A small image flow-matching model, trained from scratch: patch size [2, 2], trained on cartoon faces.
Rows from expert 30 of block 8, named by matrix and row number. Rows with one number belong to one neuron. Each number is 128 + 24 x the weight over its row's rms, rounded and kept within 0 to 255. All counts start at 0. Numbers have three digits each. After the name is the row's rms in percent of the matrix's.
# up: expert up (model.blocks.8.mlp.up, 32x64x128), inputs 0-127
# down: expert down (model.blocks.8.mlp.down, 32x128x64, transposed), outputs 0-127
up.9 100:082140095099127143105134129099123145126100105162100107181148162152157151150132146145113144126112117078117125186112130161146157155109097136126155115134138119116143099075162113104104123095109135133117104154143150138143071131125130162160111122166138175126128118128155147120110134083093176148146136104180115130143122151118129144124159084102106130089101117137148101137080103143142123121132
down.9 095:128170132136110151153116141089092140107089144117157085106137070126152127116129096136127134113136138125116121144102101102106109134102124091169126151079115138111132117122192114127169105121127169141129129131150133119108130156112126117136132159115113122129137124160107183138097142127160093143127156173149111137172118174122148144099110101114116168132140114118149121124194085115114089112070
up.10 087:157139122152118159165116113119153121153140076136122064181116115084100119151135159156132153128122132105101085080109097134092119165127122133141127122153127133107116152092153111146147165131119134127099121115140132158130115132128095125144074093159174154143132159172120100108097141156077104112114054129156110126087134132133125118113111125120121113141169138094147131118115127112103109121140
down.10 085:114137130157114105102102124123106093170107146144137089091132151123134117172129065082139116084170118169108128101138160139133114134143129104137119127162116102159148111141141163167118086085107111154160140130106133143139099140183097143147108100131142116136093142105100123121164144115184118145154156161137161161143109116128116123155164135149140123149120124135108153145117079111119104081139
up.11 083:100073108117115125098109100135108157078122104121115104122156163141138087164097109121104111161129164158105112100116129134175100102158137141124090132123104135134150116149125070131089133097088116148140128087105125138105160115084088125133130110101149111156167107134142155160136118129140124101132142098128194114084137117109116098143144141138145102109149104149101110133088148145120164153119
down.11 087:158123153079113137120104120155167113113121188131168085150146096149140122149124204102136106155097142141138151116137136143160168161093109093102147096111121077141142126113133081127150133177119139143078120127153132132120126134069132106095111127149132129133153150147105145126162123149120116143109109137176122114076116131099129110120145104099118153138111165111138102131112152158147116120125
up.12 087:108124115107105131154124136066092107097138075120132110181121166167155121121170161128137163134135168118163139155147109125147167134150095151181125139116156112110136152128163152114115101149157191118146136108109104168136134139091155129082078106104100134144080114122142123118125099113112153134110104114144119124139147148126116123133131106119123161106160112146113101087098149098131123149130
down.12 079:192094160141140101115108136121150093083100156142092125168117124130146156105099095105123129097163140107120120114130120114113122158127127089131115134052107108142117117113136123142155130161120100115095091105132114143123170142119126160114137117141088138113136160122134129129137113122170092137128163129150160138050127103139162141161129164112118134151151100123121108112157175092134085125110
up.13 107:087146106191115067110116109110096145098141096133168142107121147105087148097132094118153154152151162125123121152126120131168133110132135147139104139137100123158150128099131121121116101090131168123159127178119124120122106112114171099158094120112095171139100167121160135127047114143166164138120129187118137125134128118086128156164145124143119129107115131145157128122132133126116126135145
down.13 103:114113128176105146115152119139137109126112176116115138176149086146135117124099168168139144142102164079143127129117118152126112162120154135113121140109113130149089153141106112136143139201146137102096114159102104121142136114080094121104124139122130076128119078153139091150196118117145128125132109073121163135167110114129152121101134148119140126111148103136112141152128084139136077140132
up.14 108:121119129135141086187111140140129110134092124130119110135058124106052134155073141090123164135129142145132108124127139112139101151077095145169184138130139117102166108098167091145134138134157146140124127171149140127126102082119140120124088142131122144147118111147099110171143107117130109114134139152162137138107135144114132155149154151137146149122130101130165160141108177156124136098144
down.14 118:121068126126123119138118142141133137123097102138127062117103175102125136132188090103153122112125135119138172109113143096138118101147087111127098107119127116154134116146073125123105122159166126174145135107140133100163110172120107126128153140135160077130111126166140146139085128119152134134143128127100153122130129102126071103167149149126131124161122075147129131120092104124115082083147
up.15 089:106131130141148087187135137152133122129134101130139167117173089134092135093145117134154137144161116141127108106148156114145132082114131112135156114150123094197164146144127135143110130120162128131153108155168136094130100094093101098154132131079121166145082122108121172161137147145180131135148116104131111120159160123107131122117111129137129150106132148127067133072164140136118141102139
down.15 092:060129151138131131120160146108156144110082153134142125133134111149152121100137156107106135163092173106153165146132115088122158138158142181121124119144133133169129072119138150111144113175154102128091116109130136166155149146098140113100190124134132112111097095140134105155115140096088118129164113150142095121190124118128151134134122123115146085129140128108143148101160106148119141107160
up.16 116:167118151135122104177136132104133120131144137127132131046109139132123107113142155141114139090139120137090172154114104127105127107129130132154123131138093132143137093126154103128160148128174132137068135129143116107128146098140130137125070142162117126111152128136072095129189138135136098102160092159139123128115131089143163074115111130102122167161114092107148137138123143122064135140137
down.16 116:116103125161119131127131139104149142181119061111135113196105188101148142134100095110165115140112132146143124133125124100118119139089155135191095105153121142127119120139132146130100121116151122165148169109128123101129138150182122152124177126089107133121118140162119157120131127137104164128160129139125118128144101084131132093129112121162135087138123084117121102147122126155115166107188
up.17 101:133133102126096060147111133153134104128106167174157112147202095154103128084139142137153125113183139109124153152134105160127124155155119130117131125066118107137127135119103136140175124092173094113101132138138119142143151166141151134123149142125133161102106073131128126133123099132107169141119130137124138166122147075134109163133144124095119158134111100125135146112172117113141170131148
down.17 095:116146154165129122090127104133120145143118104131108139133178085075123129099152140172185095126095113133139109178116103102120126133094078106153134140101162137138116159133128142140118100155127089165164129137168131105131085096140139120087102133114158105130123141099157148138139126145118158113127176116130093103121136115148154123110135133171165123142115101108113115136164182095114108118170
up.18 091:064155121167108165147135113116150110120140130124148103095122100186174119165166149112129163144095136138148119143113121141153106159143126094144112120160132149117108142108121105070120158149083141116103137183113142143164099121127169153120159127147085123127113114108107125129149159098087123157143112093163122108153144134093091137100095127120095118103105120157122106134124114155133110139094
down.18 095:161148103134088139146136118126140134120103088144113092201112104113113141162110179132063166162145147107148129112146134134140167079116099142157149161111128115105116131138147091157147134058132118120134103147096131178125164149130128110137113130151175108135124115179154133129119127153148131138134122165154115135135127149137117138131142153137131159120119132157130103107154070136114093142103
up.19 105:137115139118125168079146090080050132149152106135124113138113091124150137182112132114114111097114121122151094140108129107185124129152159081157093110136142150109099127115113127114067102179131140148127113129109127135124089174128168133100129140144097151145095128117121109086124148155146120104121169128148135102143142157138157137103164167104113137111122134138121120135100121157162128126109
down.19 104:137117103112119144184105114125168112085108165115150120145118147133083141125103038128084107154130134120154130138125118102109130113130205129112151149095123108112113122116134100102163162122142149120115133135133124158108144135154094149100130119155158155110126121079153126110077131138170144156120155155137123119105149128136142139123122128142100087109094134139146127148111086131157128122070
up.20 116:127151090150125147133105107122128131117132106122144120138168095119131140112144131101130124131194125133169127114156138136104122138099114135094151163083134170151133134134135143114152100106133138114154153094149159198123119125131122123077122133140126147150142113155105125122136166111117123202107145116104083139110132103093165122065110129100126114144105116163135147115190109140150146099180
down.20 106:146138134149129125114118095131050128130175147133133146144129121150143142136139117153182138106104105157113121124150141147112119115126132141083109119093119129172139127158088134134145142126087106096143105127092115182119152155146137132083143110146122131122117204136152096127090143116118120123138127160082097138141083114126170123085138130139115142113133129155136073115176170118159108118154
up.21 102:145104086132107146124101117133145126143122105103121141117085153136139128125094097144123109164150147117144136129159169133147119149107107144059134157118139158133121153155131175125114180143148098131107092184106124097089124133098152153140153134110083076121129164120079147094175146142154129134094155128159128121128098189111082126104140148130111122134122137116135141106148146126133147129085
down.21 106:152128143109136133108098099144146121094146139140139146162149156166119126093154156111060112120136160126133120118117182143111138087159113105100120149145086106132108113140071165117129102108146158131150156157107130129139171123124087121159126135171153165096110096130164108146098153140107144112129116148127112150153105203132101133105168123112137127137150153131147115120121124140137174116082
up.22 105:121152117112178134152136077125146061119117149129093119082134091136117136125124091161138078146071194163140140138131132135160100140129194142090132091132119132144101117139123148109131137122111100116084168088146116110148120139135155115113171126088131124135119106126140105129159117074114139106124132124136135142161156148131121120143094140139124126180165154141116147131155132091126131130139
down.22 110:149127115161102117136148103118141157170138165133125174096123103122090103134122150110139174239153093105125124124114120152133143108123133108115116142148147110133109125117139105127108180145147129085154126172098132136119119128112136118126095143173131135110088132115131124139172135129065130130102154135165116163118086139114113150114136127102102148130108139119127136143122082123092173118146
up.23 075:137155138115130156090152094100154128192102115156089166143152136156160110120156134132103105126135099103157109118140139138161073108143118136132089115109107086161120130097153142146125121129119176176136121147138136145133119149146158080137128147085082112138113146132121143154104126142112092130140102149173122115123086115110107153126159086137144159076167150140107113147136118118082128115112
down.23 085:160123142154083117108152157106158143127103122134138128092132073111106095132153157134070132133106105125112114141131139132103165116103151101121122137129118106107115144086147101133164109129115115107111112185153133137133108112098155146121156123147121135160149102093136145076186127108125130147136139157176122145097124140153165133100126143074118140094094172163132131121114107118159190117111
up.24 093:079095101152099130110118157115083099153118087123143083144120124123122110135117138154121109185163174136098122123084134145133152168091123135122130106154150135124149186130154119102102098170115132144082159085151136122132144128139157138105153118105137098161140112134167136134077105130148117122109136111114100121143059098144113113129134146104171112131171139148134147150114131130134091121132
down.24 091:191102114127124136146102154168155150088123151166094114103138085131130127146127159135148140121127131141094110087119128118146085090144117137126126119167127112135112138113071118158125112074135116120157113128152143142102166116171119131095109095147141138143136156096113089109214144139156119134133104133096129149121114112144137092116185152118128163129127148111114103175113128127150105131141
up.25 111:147132151170123146146118148090098132140141053126136115102130104133095132134118127162116137176122082141075129129084136086135141130169126166146078120136145109157123144129142170120107087114124128150124131113118120118120113155148162124163164120161131144137106142115153141085111153099107157140159156084109160119125134077165135128186136134112164135122103162116134110127141169123141115113107
down.25 117:105116131130147155159135143091115142159120161167146137150113126103144155093116121145058174095148098100164117131152138094145114115139132118121154130117134096123147089104117144124111163136113128163114134112144115162121154091156136143126120159129105131129144114127127127100170144134192106133132185151148151146138149118139189128112142137128144128136123138130122131179098039135148089139126
up.26 117:121163128154114137117135113137131160129102155157116104112121101104116142124125134117176117136149113126131098144146133174131157109152134134094147130111113149102118136141109129222159140103129134079109152141113117171154133150111123107118108091116130172115106120101121110102157166147138141137133142139076107157130073105149184069086122162123125107126093132075151137122107138106139139106138
down.26 113:109124087171112100127148131094109136113160165127126121121127095103119136122094137174130138124118120123131115135155140159115107141132150116070140111074135125105096133139148124071100143158093116145161154139143129140102104144153160119109142164163111133142121125075163164116067136061129153100111136148105089141111088140124137085085126141140115134139116092089124134130134113109151136125090
up.27 075:174121119130098160155130082150141078099124112152135103106166134114110123142085091118104110107104094146160104122154136191109154107103133124121145155134101138132129095115158121124133114110157103103099138120092137124098162155108153124142133113131093110099151143117135135156143144128179133156136113197093154144147135125144087139141098144143189138156107128127110151124119132115080172142130
down.27 073:120128128103094123103133104152124160101148097132158109123146128158211124156177142124168140118137123118135132128125128145116101153097163138125140131143122150100145135123120168124093123140142101152112116151103160128100153136108126109128128134167141156116150097161145150109137147160015148139115102122172125128124147128138103109094151138120130145135148118158098113167142106096089129165112
up.28 083:120069131134110096120107162124142109157131098091147134174068121120149136136082120155151129125118129109154089128160116144141129154152100124111143114156144093141180155164150171125129108117104155171132131124151110108149106150151097126121095138145098127145108119102130185123166143088128125147135121173138142127139111157106177130145160152125128163131117108102179137131089162123133092146129
down.28 077:140115110120113141126128149161187109123112176155118168119102146143102141109192157086077126125133136123143180122135098155109129101127114136080120124143071125113107121104091158113131166141126153148139109117149094113070111122142123162163168140119135095146111113098125110132089119144133107121123146143126134161110126157103160141142106128138132118118179092106152102129101123097116078129118
up.29 084:119168074133127111145143111148183138101135179127092119109149163117138154134178165147131116117127115109140126128122058143143103149083143124125139125088143132107098166130156138091141135123149137130110128158138121119159130106205141118156092110083141153146065124095142168144135126108115114111116152082141103168121115111121099122124126119126109104117141165119126120130105115129169135140129
down.29 096:159158153198163148100096128160068128135098131131122140113107166134109107135115111134055138107114120155156141103118106191123164150123122133134136105078102138117145101123156123158146121132099146121108100114131101147143112153157123165175140136142116094123116118097120127119089118153128138139105119166117090136128097113105100122126114128122127127122108179113145138152088152152179123138105
up.30 087:102148135169089120177132100082152152142120098148155090143119115182130129168104134154099121134120144104135128137127152110103082142132151119129115058111114149134137130147150106130127150104106097120138112101122162123143115123108126140090157140091119082128150123140132145156103147125110119109130064113177117130089121107124105085141155116147108106162100112119116149116112105166109062114134
down.30 086:157154126123099117112111127127128121159132166130142095119151156135099101152114160089140159157170116132112158135175147086142164100146109141109108094130127095149119153137150128158135113107143110128158156134140132152112115121135141137124106097178167143162135115167080106176148134109144129135134137162139121143151129139137095131160112120087167052131155098137138121159109072148090119117155
up.31 111:109118121127129091132122140145142106121164090121098103138133129105100133137101143134137115178160131124125116173107171091117098171173109110072127132112121167105147132114144101083157129108114142142128109110131165099106108096110146152107130159131080128134157110178098150156096158141149143143124150139151122159099068130139183126119107148156151092131078130137106112114114132132140133085127
down.31 120:175110127103161146122135175113084159120168140140166134091138088158115116131155142142101125124122124135123148160132138113142118079117114161091155127155072133117124126118113116108116148144116144143116180146127128132118129136113128124120151131148131142109127138160127085174192124151126087080122161115122117125155110218121150122144167135086116092146100131133141101141146111162135108117123
up.32 107:136139139143104146123130131147168141080106120166090109134125155122111141126129089147141142116102130125115136140149172153108132094111131127090129146102120123111085139117122147109090120105147174141093148109142134126138113163147122089146074158150117160121129092092140086139171137139129146140144100162052148178095098131127114125104123120099116114163110149151080148152111087140110125121083
down.32 104:124133114167092153116146138076089104138162110123137100121108183124171119112115157109129133119112162131104106169088154177131090127118152102085139111125101115093153123136143156128146134123115141161132112113116138118114124118102120125159154133144116141108085187078131169128077132096114114127135180151105134136146158166131096121120122135144159144111146132169145113157151159112108089157112
up.33 107:124183111144110100149144132123115123135144114089133125063126130108088133146125091086121140141149134128130103129182159157120150151131122142114149141079174156146113127143108138173116121113141114109110128135133128170120104186150141121110139096108124122144139173129131132161191134119116138140174110159071091135085114110126103137133149159113124133149078158112110119139150074126134145137136
down.33 106:136140130136134161135188110090120131136115116122154183140134209160135124133123145126172108090122162136128140143119180143119131089138161129081131102116153124131139133117128174095131108183105098151134116136089106155109153117142138133080112149141151149143116133121138120163064128072102109139121108104078129138116120141142111130086121126146139112132090116151118124136147120143138159106153